config.toml
input = "log_mel"
spec_augment = false
text_encoder_causal = false
text_encoder_layers = 7
residual_init = "none"
learning_rate = 0.0019
max_grad_norm = 0.5
lr_schedule = "cosine"
Rows from block 3 of the text encoder of a small contrastive audio-text model, named by matrix and row number. Rows with one number belong to one neuron. Each number is 128 + 24 x the weight over its row's rms, rounded and kept within 0 to 255. All counts start at 0. After the name is the row's rms in percent of the matrix's.
After each neuron's rows are labels from the 100 texts, of 14848, where the neuron reaches its highest value: "tokens" is the input token at the peak. Only what is clearly more common there than usual is listed. The data: strings of digits, spoken by a formant synthesiser in many voices.
# fc1: MLP up (text_encoder.blocks.3.mlp.fc1.weight, 512x256), inputs 0-127
# fc2: MLP down (text_encoder.blocks.3.mlp.fc2.weight, 256x512, transposed), outputs 0-127

fc1.104 096 [153 130 106 135 120 156 188 132 105 112  80  87 157 152 141 152 132 110 146 138 158 156 134 121 136 150  86 113 170 142 126 151 158 140 140  89  96 111 150 132 109 158 147 125 106 123 133 141 149 165 112 169 100 176 206 139 123 131 131  92 165 128 147 137 126 102 142 149 154  96 109 182 128 138 114 141 129 126 164 142 161 130 133  73 125 142 100 138 126 140 125 166 117  72 166 130 142 133 141 100  88 127 131 143 119 152 132 129 117 114 128  90 134 123 130 154 127 110 108 121 139 148 142 145 121 116 166 153]
fc2.104 083 [100 114 134 121 159 112 120 125 110 144  99 149 133 131 132 163 104 136 132 140 135 144 122 130 107 106 214 118 139 117 144 138 138 130 118 128 148 146 125 130 115 145 112 145 150 145 125 119 148  98 131 149 134 152 131 138 137  87 144 135 113 134 131 124 156 133 134 110 102 154 139 120 116  58 119 131 134 123 110 138 141 169 187 115 138 125 120 167 136 117 158 117 169 131 117 129  89 159 145 148 130 136 103 130 127 129 126 110 132 137 138 136 124 128 145  84 150 127 110 110  82 139 105 132  80 138  85 197]
tokens: "six"

fc1.18 085 [154  91 126 130 144 147 144 125 139  99 108 150 119 136 175 128 123 130 118 136 133 124 132 127 116 161 145 105 148  90 130 170 118 112 137 134 152  93 150 127 107 168 124 148 120 120  89 126 148  94 127 102  91 125 129 114 128 125 177  98 127 145 159 137  86 132 133 145 136 125  89  93 133 199 191 118 148  97 123 127 102 144 146 136 110 154 145 135 110 135 155 175 133 115 109 165 111 106 102 136 137 118 185 164 151 110 122 113 113 141 150 102 114 152 143 109  97 137 119 164 115 159 147 140 116 149 163 144]
fc2.18 075 [163 106 126  84 133 143 138 127 102  89 131 147 133 146 161 176 149 114 135 113 134 125 115 160 128 121 160 118 149 126 124  83 141 117 175 129 101  99 196 121 142 135 134 116 112 116 139 127 124 127 130  99 113  94 122 130 126 103 136 121 100 144 131 129 137 105 126 131 132 158 135 112 158 136 145 123 133 135 142 155 119 107  92 136 130 127 132 117 128 123 160 113 138 144 130 118 108 195 113 168 136 112 130 138 138 125 133 106 119 132 153 153 123 132 157 109 208 112 140 174  73 204  92 116 121 130  94 165]
tokens: "four"

fc1.463 083 [146 150 106 106 154 110 120 151 152 123 133 133 109 117 133 111 143 121 140  91 147  90 130 110 148 144 185 108 172  79 102 145 101 117 140 125  94  97 176 141 114  90  96 142 132 109 105 100 134 145 139 115 147  69 171 149 126 174 146 136 122 149 149  95 138 134 157 148 154 127 107  75 127 116 151 127 135 126 156 140 105 149 119 111 141 143 148 106 123 132 115 152 119 137 133 164 101  98  96 116 105 121 207 114 108 114 144  97  92 120 120  84 126 124 182 127 113 152 150 119 122 154  82 160 127 157 111 141]
fc2.463 081 [132 146 118 147 109 143 141 120 111 199 150 113 104  68 168 147 126 125 136 136 160 128 134 121 148 108 100 122  67 133  87 182 151 134 110 123 146 133 124 117 129 127 138 107  65 118 135 122 139 120 145 118 150 168 124 123 118 104 131 123 128 163 142 160 192 157 138 128 138 128 134 121 153  93 145  72 131 116 113 138 150 111 135 119 123 130 118 131 133 114 108 130 121 130 181 129 160 148 151 119  57  79  72 122 135 126 124 128 133 187 120 138 125 157 100 124 129  90  86 116 172 157 138 113 125 133 145  68]
tokens: "<end>"

fc1.311 116 [106 110 108 156 133  92 115 128 154  86  93 139 142 160 147 152 120 111 163 138  77 146 152 119 130 100 116 151 123 128  97 131 139 105 108 113 138 113 148 150 154 138 137 172  96 142 139 123 130 158 152 115 132 123 132  99 143  86 117 110 137 152 117 169 120 122 122 155 122 142 121 151 136 186 146 105 165 173 106 137 115 120  67 143 104 151 171 100 114 144 147 125  99 123 101 127 120 125 173 143 139 126 100 133 140 135 156 142 101 157 118 131 119 117 114  85 115 167 141 182 102 118  91 136 139 128 151 145]
fc2.311 109 [191 132  94 140 141 159 143 144 118 233 131 116 113  99 162  53 125 127 133 115 113 125 133 109 123 153  72 123 134 122 170 120 104 151 151 128 107  86 115 134 128 129 117 133 130 161 130 116 124 110 135 129 124 111 130 131 118 126 147 122  87 136 132 126 133 112 119 116 131  88 156 135 102  79 118 112 130 103 137 134 111 120 138 137 129 117 114 177 118 121 108 125 158 115 133 142 118 115 185 123  90 146 157 125 115 129 112 135 132 107 140 124 117 120 111 135  73 117 135 137 171 124 173 126  85 122 107 159]
tokens: "three"

fc1.82 093 [106 157 140 155 128 115 195 152 139  81  61 164 129 140 132  98 166 111  78 148 119 121 127 123 116 117 132 129 186 115 132 113 132 125 134 143 147 129 143 122 136 159 117 163 138 158 142 104 100 139 124 152 118 137 133 127 129 164  93 129 147 128 105 113 146 120 122 103 140 128 129 150 107 178 132 135 124  77 139 105 164 140 124 158 136 151 144 122 120 136 156  89 109 137 162 152  94 108 136 124 133 154 125  97 136 113 124 133 143 104 119 149 132 145 155 159 105 155 164 135 141  92 149 130  97 134 163 149]
fc2.82 084 [195 116 132  66 112 151 133 134 132 152 126 123 120 114  96  70  87 135 140 126 130 151 139  97 133  92  78 117 142 146 178 112  95 121 164 132 129 128 128 147 114 131 117  89 164 135 124 121 131 117 136 110 124  95 138 141 141 135 151 132  96 121 125 116 116 115 129 130 104 107 152 121 134  63  69 101 109 124 119 167 128 118  91 134 137 138 134 148 130 126 127 127 155 113  88 133 121 169 142 136 121 180 143 136 121 123 146 139 123 107 127  96 135 121  79 138 158 132 141  99 169  78 130 131 113 121  92 131]
tokens: "<end>"; "nine"

fc1.359 097 [112 140  95 130 132  83 102 125 130 101 135  90 134 142 146 179 127 138 123 158 107 114 135 132 124 164 154 133 162  93 117 175 147 131 147 121 165 113 147 140  94 129 121 197  99 175 125 133 128 100 130 148 120 140 154 139 177 126 183 166 125 134 130 111 115 121  94 169 130 116 150 121 114 144 140 137 139  71 133  99  53 114 135 144 101 124 136 121 128 139 133 116 114 113 158 158 116 113  88 116 106 134 114 130 142 136 118 126 119 125 119 120 144 166 179 115 110 110 141  91 118 127 134 141 121 143 190 129]
fc2.359 104 [170 121 111 112 108 164 125 121 133 109 133  76 133 128 126  82 127 139 131 125 129 151 125 106 109 151  99 114 171 118 140  94  84 128 179 126  73 120 100 126 122 131 149 120 113  96 121 139 131 129 130 130 138 121 170 158 106 216 125 127 102 128 137 136 110  92 132 121 142  74  82 122 171  85 101 133 125  90 131 156 116 135 132 127 141 142 133 132 137 133 135 184 146  99 143 129 120  80 109 111 141 130 156 132 118 127 120 136 126 108 194  87 132 125 170 197  76 133 113 120 178 102 204 139 139 127 119 138]
tokens: "<end>"

fc1.83 098 [129 147 139 113 135 168 155 119 101 106  97 112 126 135 116 155 188 138 106 115 102  95 127 174 140 129 116 124 112 152 141 140 119 131 118 140 155 131 148 109 137 168 141 125 154 147 138 114 113 133 111 149 112 129 118 135 176 108 155 114 141 115  94 141 133 160  86 130 104 108 125 157  89 210 107 142 140  88 161 122 129 140 125 108 148 108 116 106 120 145 128  99 125 136 153 155 132 144 136 117 158 122 173 112 114 135 119 134 156 142 144 139 146 119  84 122 107 125 148 203 105 186 149 141 113 124 146 123]
fc2.83 096 [120 117 132 126 126  76 120 138 123 177 138 129 129  96 117  65 126 122 125 164  98 149 122  98 122 134 143 133 178 116 120 116 112 120 131 124 161 157 141 127 130 135 113 115 158 158 141 147 104  96 117 101 134  95 145 123 130 147 145 105  94 157 138 121 154 155 114 153 125  71 104 126 149  79  77 134 131 116 142 131 126  59  83 129 118 136 114 175 139 129  85 125 104 125  77 139  99 126 114 138 126 167 135 128 107  93 134 134 123 101  68 122 131 115 175 118 139 116 151 118 177  92 144 143 144 114 114  97]
tokens: "nine"; "eight"; "four"

fc1.423 102 [ 97 149 161 163 129 105 128 143 124  85 123  83 141 115 101 140 172 129 146 120 157 125 126 151 163 125 129 129 136 100 138 142 124 131  95 155 172  97 158 135 152  67 146 158 139 146 106 145  93 161 149 142 123 146 126 114 127 105 119 112 142  85 118 116 137 111 116 130 149 115 129 145 113 180 109 157 140 108 146 132 113 122 137  84 149 122 100 115 116 165 130 162 142 132 178 121 148 125 114 111 114 150 121 107 104 111  97 142 130 128 131  31 140 150 119 131 153 139 122 101 150 128 166 175 167 129 141 126]
fc2.423 102 [ 87 124 107 133  95 119 126 128 153 129 129 203 133  96 132 141 124 138 116 128 133 112 134 159 124 122  76 143 133 124 143 107 125 132 120 138  66 159  87 137 132 135 118 136 156  95 134 112 110 117 128 158 140 176 117 129 124 129  80 139 136 108 137 130 128  89 137 133 123 151 150 149 103 194 111 139 141 122 132 122 117 121 158 125 123 134 127 146 136 129 151 140 127 149 122 126 103 121 118 118 163 142  93 125 140 124 132 134 118 119 159 137 103 109 105 140 150 129 110  88  88 125  97 109  67 114 163 150]
tokens: "six"; "two"

fc1.14 105 [ 87 140 140 158 110 124 154 157 141  77  73 123 136 127 108 108 156 128  84 149 106 128 135 115 122  98 153 105 163  70 116 126 128  86 128 136 143 129 136 123 149 130 116 153 152 192 112 113  82 127 112 132 117  96 159 110 132 147 134 137 136 118 102 130 160 115  89 127 144 100 142 144 111 134 116 138 120  83 162  74 148 143 157 141 149 144 127 129 131 126 144 128 117 116 158 149  79 131 124 107 128 162 131  99 164 122 134 147 162 128 117 141 137 162 155 119  96 143 179 164 124 131 129 117  84 138 146 114]
fc2.14 107 [177 113 131 142 144 125 125 120 126 157 112  84 131 129 129  77 113 119 126 147 128 153 128 104 132 147  54 118 156 124 133 124 103 107 157 122 177 108 103 127 130 134 142  96 176 164 128 131 120 127 142 137 105 123 121 115 120 125 168 142 154 136 138 134  95 109 130 139 138  52 129 118 151  90 103 146 128  93 145  94 140 111  99 113 135 111 102 154 135 140 133 116 144 120 114 140 130 132 129 105  98 144 149 131 121  84 114 130 120 137 129  94 129 131  60 129  94 126 127 148 186 113 207 118 119 134 131 132]
tokens: "nine"

fc1.8 116 [110 102  99 147 149 124 121 111 145 114 131  72 138 142 183 128 142 130 110 123 129 101 131 164 199 156 128 130 125  94 133 142 155 152 155 120  99  77 161 146 115 129 123 117 108 135 121 135 151 159 143 115 108 103 102 176 124 117 136  69 133 133  96 132 132 102 106 143 124 116  98 133 113 177 120 112 113 134 167 108 140 150  95 130 125 133 125 147 106 123 133 161 125 122 168 122 155 130 138 102 149 134 170 136 112 120 121 163 125 124 182  84 137 136 117 131 130 151 111 157 131 207 138 156 137 126 135 154]
fc2.8 131 [118 106  97  83 114 154 139 111 127 145 135 145 126 123 172 120 140 128 122 120 118 125 115 194 132 103 107 123 105 128 147  84 155 121 168 129  73 125 117 117 131 131 128 134 116  92 126 143 140  94 134 107 120 156  83 147 129  86  92 123  78 130 115 127 143 116 130 132 127 112 127 126 126 170 104 128 120  89 123 141 103 119 128 125 144 124 109 116 112 135 142 121 115 132 139 122 133 178 145 111 166 128 135 133 119 153 101 170 131 101 196 172 156 130 146 159 169 120 145 156 174 128 139 137 107 126 134 154]
tokens: "three"; "eight"

fc1.213 110 [108 125  79 194 148 130 105 128 139 129 162 103 120 134 135 168 124 128 162 176  93 126 120 137 143 109 107 151 138  89 119 131 147  94 107 144 109 112 143 108 177 141 157 121 153 159  95 126  60 156 131 138 185 135  99  92 131  93  93 122 121 102 101 118 133 165 106 130 102 135 114 104 128 123 104 170 139 145 175 114 150 134  91 120 162 134 122  94 139 168  90  95 123 147 118 119 120 105 174 137 160 165 156 130 152 118 119 126 155 116 126 112 147 148 152  81  97 131 113 141 142 148 159 124 171  84 117 140]
fc2.213 115 [127 131 153  90  94 164 132 127 136 161 112 156 128 124 142  83 177 119 126 108 150 135 134 146 132 131 158 119 146 122 162 157 122 125 141 141 146 123 154 121 134 113 113 135 143 142 128 134 111 122 123 120 113 131 153 138 124 132 138 125  97 130 112 120 117 149 128 107 119 123 147 146  96 124 116 141 118 131  92 144 127 110 120 132 145 116 148 137 136 136 179 113 148 147  70 144 112 112 129 154 144 141 151 130 142 113 130 130 126  80 108 155 103 144 200 142 173 133 162  90 117  82  89 127 110 131 105 186]
tokens: "nine"

fc1.87 101 [125 121 176 122 115  99 125 135 135 138 106 183 102 133 162 121 101 126 158 127 153 158 122 141 118 149 154 115 144 130 100 166 106 117  74 111 106  78 172 138 145  96 133 157  98 149 115 117 128 104 129 130 143 152 147 148 127 102 144 153 127 124 150 121 143 140 124 134 144 134 119 160 117 135 145 121 146 185 136 146 114 124 113 124 116 164 125 123 110 117 160 113 117 120  69 178 113  77 135 158 141 128 106 146 142 137 141 180 111 108 111 103  97 132 139 111 136 132 134  79 108 110  64 139 124 112 149 162]
fc2.87 101 [129 121 123  97 131  88 121 126 168 204 133 134 133 169 125  93 156 130 123  89 147 149 137 171 120 110 204 106 170 118 117 122 128 134 149 129 147 128 113 127 130 117 121 145  67 154 125 138 126 118 132 115 121 120 146 126 140  92 132 124  79 161 118 139 133 165 125 136 171 118 129 131 161 141 126 122 123 122 102 136 114  92 122 129 132 124 146 179 118 120  84 103 129 126  64 124 132 144 124  98 114 157 141 131 130 140 108 111 136 106 109 125 148 128 209 117 177 125 134 105 241 120 134 120 140 138 147 100]
tokens: "six"; "four"

fc1.427 092 [152 143 140 114 117  94 128 157 135 123 114 109 136  92 149 173 153 118 125 141 100 112 146 130 144 137 112 116 133 108 117 116 113 112 136 126 155 123 176 121 136 101 129 144 113 146 152 160  87 191 101 142 177 145 151  94 139 122 129 148 140 132 126 133 134 160 126 138 119 103 129 123  84 131 136 149 116 127 116  69 106 133  66  95 126  94 122 106 160 127  90 121 111 132 141 135 113 143 117 149 140 136 144 126 123 126 103 146  77 139 107  83 146 126 108 101 134 138 165 128 127 120 114 139 148 113 155  97]
fc2.427 101 [136 133 139 127 120 176 114 132  93 119 141 133 133 136 155 138 135 114 132 106 117 120 138 108 117 112 112 107  77 144 131 158 126 109 100 116 133 122 141 137 123 124 128 118  74  91 130 136 104  90 118  93 171 151 143 126 130 101 128 113 109 139 110 119 152 105 136 133 135 135 131 141 119 119 154  82 121 122 125 130 126  97 182 137 125 130 138 165 115 134 112 164 123  89 178 127 141 174 160 122 113 108 105 129 121 112 144 148 127 159 162 176 105 129 113 129  84 100  81  92 157 137  57 133 112 145 160 174]
tokens: "<end>"

fc1.196 104 [146 124  93 145 156  89 123 172 141 134 145  94 108 116 158 147 122 136 135 138 132 115 113 153 149 142 110 163 141  68 130  95 115 110 115 142 141 104 149 141 115  72 142 142 141 204 115  91 128 179 142 127 148 125 120 130 150 117 103 147 134 105 140 120 141 146 147 120 121 142 137 114  91 128 123 139 151 132 174  94 155 154 120  69 158 138 147 123 137 146 101  84 122 145 117 153  94 140 122 135 124 167 191 124 138 125 135 119 115 156 120 112 128 126 163  93 125 176 111 118 129 159 184 133 173 133 118 129]
fc2.196 102 [140 140 141 106  80 150 124 127  74 158 137 162 140 109 143 161 157 110 153 113  96 143 124 145 131 113 147 145  94 144 144 116 148 119 140 120 146 170 164 124 133 128 135 100 124  85 126 142 132  76 129  96 113 180 112 134 124 146 151 122 107 131 119 129 163 172 124 146 117 154 220 133 123 138 128 109 125 101 127 101 134 102 136 129 112 124 112  67 119 132 196 142 104 148 122 127 147 145  78 134 145 115 114 130 134 135 121 146 129 107  98 164 141 135 127 143 180 106 103  98 124 122  73 138 116 116 135 173]
tokens: "nine"

fc1.73 111 [ 75 119  89 158 110  79 102 154 120 116 126 114 129 112 101 157 129 109 109 150 116 103 108 136 171 148 134 149 141 100 118 145 116 105  96 136 130 136 118 139 143 120 116 194 153 137 135  92 102 169 151 172 153 121 126 118 118 117 110 181 108 109 127  81 152 171 130 125 113 142  98 119 105 175 111 136 146 156 157  85 117 158 111 123 158 147 161 109  93 174  99 118 122 118 129 147  99 100 123 146 149 131 151 131 124 141 148 115  93 151 143 141 101 140 157  77 115 173  63 162  94 158 167 136 154 138 133 153]
fc2.73 106 [155 129 154  92  76 146 127 132 125 134 135 172 134 129 101 107 172 101 121 103 107 124 121 142 127  90 153 122 124 139 160  77 143 111 112 128 159 160 178 138 126 123 134 122 142 136 136 132 124 138 130  97 135 132 125 113 113 146 109 123 118 112 110 137 110 159 141 113  77 194 135 135 132 115 124 139 133 148 120 132 132  97  98 131 129 130 148  45 135 116 172 128 139 139 103 123 101 116 102 178 159 138 115 121 143 112 126 110 127  72 104 158 156 127 170 145 158 127 125 120  89 114  85 139 147 124 110 175]
tokens: "nine"; "one"

fc1.223 082 [108 141 134 150 121 105 146 155 140 120 114 111 127 156 156 149  84 121 128 156 156 145 121 129 156 144 113 144 169 129  97 158 143 136 129 145 144 140 180 132 133 157  91 121 145 154 117 105  58 118 110 149 149  96 106 105 125 134  80 165 130 146 157 110 108 150 121 139 146 120 134 141 137 113 142 134 141 142 179 128 140  95  96 171 127 130 152 122 123 143 133 135 115 138  96 177  98  78 189 166 148 132 114 124 134 132 131 138 130 143 121 110 117 139 144 134 144 142 141 129  87 131 116 143 130 152 128 138]
fc2.223 077 [181 133 166  73  87 112 143 122 155  99 119 137 126 141  87  85 118 115 142 136 125  93 127  77 143 134 162 125 158 137 150 109 110 122 133 116 157 148 129 115 120 121 107 123 138 126 133 136 130 145 147 111 127 119 137 117 123 153 124 134 114 140 141 115  96 169 112 148 123 102 117 125 116 154 151 126 119 116 130 133 131 114  99 134 137 136 124 138 148 139 117 120 119 141  83 134 116 122 136 140 173 171 149 123 140 156 131 116 120 101 103 129 100 125 187 154 154 142  81 126 142  48 134 147  96 145  88  70]
tokens: "four"

fc1.63 093 [135 161 109 131 150 131 138  98 140 116 107 114 134 100 158 156 170 154 137  98 125 128 133 153 163 123 115 139 145  66 131 146 145 130 115 122 121 104 139 138 123 114 145 149  93 169 141 113 156 193 141 137 150 139 143 109 114  95  79 104 117 142 126 119 122 152 153 147 143 160  80 136  91 183 160 111 107 137 148  90 136 147  99  50 123 135 116 133 112 135 110 162 116 154 160 175 131 148 155 120 117 130 182  95 110 100 119 133  84 177 127 101 131 104 159 124  90 139 121 152 122 171 153 113 125 132 154 147]
fc2.63 095 [139 116  85 117 145 110 133 139 104 224 131 104 114 143 136 160  75 142 131 145  92 120 119 157 128 156 125 134  89 137 149 164 125 130 135 127 112 156  76 126 130 136 129 132 159  64 139 132 109 118 117 137 107 159 140 132 119 115 125 130 143 138 111 135 187 113 134 109 145 127 171 126 145  77  84 143 128 130 141 129 136 154 114 145 126 120 140 126 130 132 122 130 138 103 119 131 138 153 122 131 162 128 152 130 123 174 146 122 137 122 178 140 131 133  71 113 175 115 149 165 129 147 167 125 112 130 115 104]
tokens: "three"; "two"

fc1.236 103 [122 128  93 133 145 167 118 139 139  85 109 140 139 155 136 135 129 124 123 147 125 100 115 151 113 163  82 129 131 121 123 143 123 149 140 122 136 146 147 104 121 170 134 167 135 134 143  98 127 149 139 153 116 185 169 143 131 141 134 133 122 110 134 138 163 144 117 133  92 136 100 168 126 177  99 132 157  51 137 133 120 125  62 114 147 147 131  90 126 133 136 115 115 126 184 166 118  92  90 122 131 146 148 129 123 150 137 141 125 140 163 133 147 111 176 121 147 137  84 131 128 107 173 139 173 102 149 154]
fc2.236 128 [161 145 172 119 148 143 120 123 116 176 154 132 129 124 127 129  83 138 140  97 109  95 123  90 131  97 165 115  77 113 152 159 135 132 108 125 147 149 138 130 114 121 124 118 104 136 128 133 122 164 117 133 147  95 172 128 137 163 153 120  88 120 123 127 127 148 132 123 148 159 133 134 118 138 123  97 125 146 137 112 129 138 137 130 122 128 122 153 143 130  55 144 150 125 108 137 158 148 116 137  94 147 168 124 126 116 129 103 125 135  76  81 143 121  50 148 143 117 121 101  96 187  76 126 116 136 137 120]
tokens: "nine"; "one"; "five"

fc1.357 086 [ 92 150 162 133 118 112 103 145 136 111 145 128 141  98 142 138 176 109 119 119 146 133 107 147 135 114 135 135 125 102 125 142 138 108  99 126 140  98 194 135 149 125 142 137 138 112 129 134 100 171 123 129 185 135 133 134 120 122 112 112 138 111 119 152 178 108 122 122 131 127 120 140  99 189 135 143 146 143 122  93 148 112  99  97 120 128 117 122 116 149 129 146 127 123 155 122 124 117  97 104 103 184 150 111 123 115 130 133 117 138 120  81 121 153 120 117 172 149 101 109  82 171  92 138 142 101 128 150]
fc2.357 084 [110 153 141 108 133 139 135 107 120 132 148 145 129 123 149 138 148 135 125 122 116 122 123 156 117 138 117 132  73 130 180 123 135 122 130 126 100 141 105 142 121 132 128 131  90  74 130 134 105  85 134 117 110 186 141 136 132 133 118 112 115  98 131 135 141  55 123 139 153 143 117 133 143 170 124 125 128  95 138 114 121 108 158 139 128 131 140 147 133 124 164 145 117 129 152 119 146 143 124 116 132  96  95 130 122 156 132 146 132 116 168 147 135 110  92 140 159 122  83  89 136 112  97 115  94 117 155 140]
tokens: "six"

fc1.265 099 [120 153  82 116 140 180 144 137 152  97 108 169 128 123 170 188 134 127  84  99 135 100 118 137 118 115 127 141 159  93 141 142 139 155 148 115  64  93 161 123 133 121 119 107 111 145  93 135 123 176 107 153 115 119 157 165 132 123 126  87 103 121  95 146 104 152  89 147 119 146 120  84 122 176 128 138 137 109 146 136 122 173 121 122 135 150 147 145 108 113 102 140 126  94 150 143 125 123 112 128 129 169 209 136 122  91 145 128  87 132 140 138 130  90 182 146 117 108 155 118 133 174 100 119 126 114 154 140]
fc2.265 105 [147 123  96  83  99  98 127 132 101 140 126 162 145 112 141 155  88  83 127 142 136 130 137  99 106 105  82 128 153 152 112 119 107 127 147 122 152 153 137 132 127 141 120 157 111  90 133 141 124 135 123 144  98 125 133 138 112 172 131 122  67 146 116 121 111 143 136 108 107 189 107 131 189 104 142 100 122 148 141 163 126 113 125 127 126 130 148 127 132 127 155 122  94 125 129 125 100 167 126 138 139 113  71 121 139 134 128 104 119 104 117 150 120 139 129 123 176 128 128 100 113 131  79 117 165 116 127 114]
tokens: "three"

fc1.38 083 [103 104 135 160 117 110 185 142 125  92 131 132 114 148 134 167 111 128 101 146 118 137 117 155 125 129 154 130 198  78 108 160 143 136 116 131 106  88 188 121 136 126 138 135 142 178 124  76 131 107 135 141 148 125 124 126 147 104 150 138 125 104 127 130  95 119 120 128 128 123 131 122 152 107 122 152 156 124 166 153 136 130  92 127 144 160 131 105 121 138 138 134 136 137 126 160 116  67 157 110 132 130 138 113 119 147 130 141 149 130 137 111 116 140 155 106 133 150 126 142 122 133 128 151 196 109 118 130]
fc2.38 073 [159 127 116  74 110 191 136 117 140  73 147 161 124 161 150 126 219 146 144 110 161 112 119 129 119 124 103 151 132 130 142 121 131 131 138 110  90 115 169 126 119 123 141 113  72 149 136 125 130 124 139 111 151 113 143 120 134 131 100 131 101 112 131 115 127 148 103 108 112 124 138 130  97 146 147 127 131 108  86 134 141  88  81 136 123 125 122 142 127 122 146  93  92 142 112 121 154  78 162 180 138 108 177 126 138 132 120 132 140 110 124 146 118 119 214 143 103 119 114 139 137 103  79 128  88 134 121 122]
tokens: "six"

fc1.365 124 [112 125 132 122 132  99 118 124 131 100 143 119 140 141 138 142 148 131 105 134 150 129 117 143 135 138 128 129 102 118 120 141 157  99  93 124 152  90 132 112 175 114 132 114  81 117  93 154  85 106 101 134 141 186 126 158 121  95 181 148 132 106 156 114 119 116 113 130 112 113 122 117 158 127 122 142 126 141 189 120 119 132 140  87 146 141 146 129 125 140 124 142 121  82 164 187 153 146 117  67 130  97 118 138 125 130 157 154 159 126 137 135 133 187 127 159 148 146  79 150 139 123 114 154 150  96 200 149]
fc2.365 134 [ 98 132 135 160 116  87 117 124 120  71 127 144 124 145  61 166  87 137 127 168 108 178 138 102 137 134 155 133 107 128 146 140 130 130 122 135 163 139  96 133 119 127 128 146 136 104 126 143 125  52 114 142 129 171 108 105 124 106 130 119 188 127 117 137 116  99 123 112 171 158 104 125 213 126 133 140 136 159 143  92 130 129 163 120 128 125 117 119 145 132 145  92 138 129 159 118 170 210  99 134 135 120  64 130 117 154 123 117 136 123 118 154 113 138  93  72 163 107 106 144 168 123 160 141 127 117 135  83]
tokens: "six"

fc1.148 094 [158 138 115 125 125 144 153 148 116 133  86 145 144 163 159 127 121 131 140 113 115 131 130 127 107 189 108 110 148 117 137 134  98 130 135 106  92  94 198 133 157 132 119 142 101 199 162 113 104 117 126 155 117 148 153 124 131 132 147 145 129 120 107 147 151 122 157 154 130 108 183 178  67 134 153 116 129 124 116 143 122 131  98 164 121 126 132 113 130 146 173 125 105 105 101 162 118 129 140 138 135 129 122 123 155 128 129 151 141 122 145  90 130 131 106 139  87 136 181  96  93 151 122 125 108 122 161 151]
fc2.148 084 [118 126 108 134 133 123 122 121 129 115 146 152 115 108  90  97 153 118 144 124 153 159 127 105 144 122 133 137 125 115 145 128 131 137 112 121 176 116  89 132 133 118 123 106 124 193 138 118 119  64 132 137 117 117 122 113 129  85 157 140 111 119 127 138  41 123 148 125 139  85  94 130 198 129 107 122 113 143 110 134 142 124 134 115 139 134 130 123 128 132 141 108 126 142 100 121 117 183 168 112  75 142 113 134 138 132 118 134 128 107 168 160 108 133 143 128 149 133 117 160 220  97 122 122 102 130 147  88]
tokens: "three"

fc1.420 096 [171 187  96 119 142 146 128 105 127 131 102  97 145 144 155 147 148 134 112 107 128 135 122 137 147 129 153 127 120 125 128 151  97 134 139 115 115  91 183 120 146 101 116 161 115 130  92 137 132 151 146 143 124 114 177 185 154 128 158 116 145 116 109 174 117  69  83 137 160 139 159 139 121 102 164 126 137 138 197 109  90 150 171 110 118 129 118 132 106 120 130 134 145 110 149 144 130 137 122  78 104 122 175 133 154 135 135 149 180 126 163  91 120 111 115 121  80 132 125 137 100 174  69 117 118 105 146 148]
fc2.420 081 [118 134 125 132 131 130 126 135 111 128 121 121 126 199 143 146  91 121 126  91 120 135 129 134 143 107 122 137 105 133 122 137 116 124 106 137 112 115 148 126 126 123 119 134 174 149 129 137 123 133 125 155 145 132 110 105 139 108 119 129 164 114 132 131  80 129 134 144 126 141 163 109  59 103 125 156 132 147 146 128 132  78 123 105 142 124 127 134 139 133 133 121 118 124 105 136  95 112 155 114 121 111 148 141 132  96 121 117 155 131  91 107 140 119  20  99  73 111 173 121  59 191  82 141 130 128 144 146]
tokens: "four"

fc1.254 074 [161 111 125 105 131 123 132 132 128 134 113 128 144 106 126 119 151 124 137 107 153 101 124 141 140 157 137 122 189  93 120 119  98  90 129 125  60  89 171 136 138  82 110 123  83 154 117 116 120 170 179 129 142  93 144 129 126 124 147 120 116 144 182  96 130 166 147 144 123 119 111 109  94 138 152 120 152 132 136 152  92 135 118  83 130 146 133 150 111 106 125 120  98 111 109 192 135 130 135  97  97 128 178 107 109 103 145 125 135 154 138  75 127 119 129 126  86 177 163 125 112 163 114 135 136 155 150 121]
fc2.254 058 [142 123 110 112 151 135 134 117 125 130 138  85 126 128 185 159  74 121 109 148 122 123 159  93 124 158  77 110 122 161 122 173 142 138 141 132  97 117 144 120 128 131 160 127 103 128 119 146 129 159 124  97 148 120 166 124 124 177 103 126 169 153 132 121 161 162 128 103 174 150 149 137 100  90 154 103 119 122 102 162 131 119 111 146 121 130 130 138 129 113  80 143 122 123 136 117 137 114 135 146 112 113 150 139 134 148 128 119 124 152 149 114 121 122 118 148  94  99 149 126 123 164 131 129 139 143 117  70]
tokens: "<end>"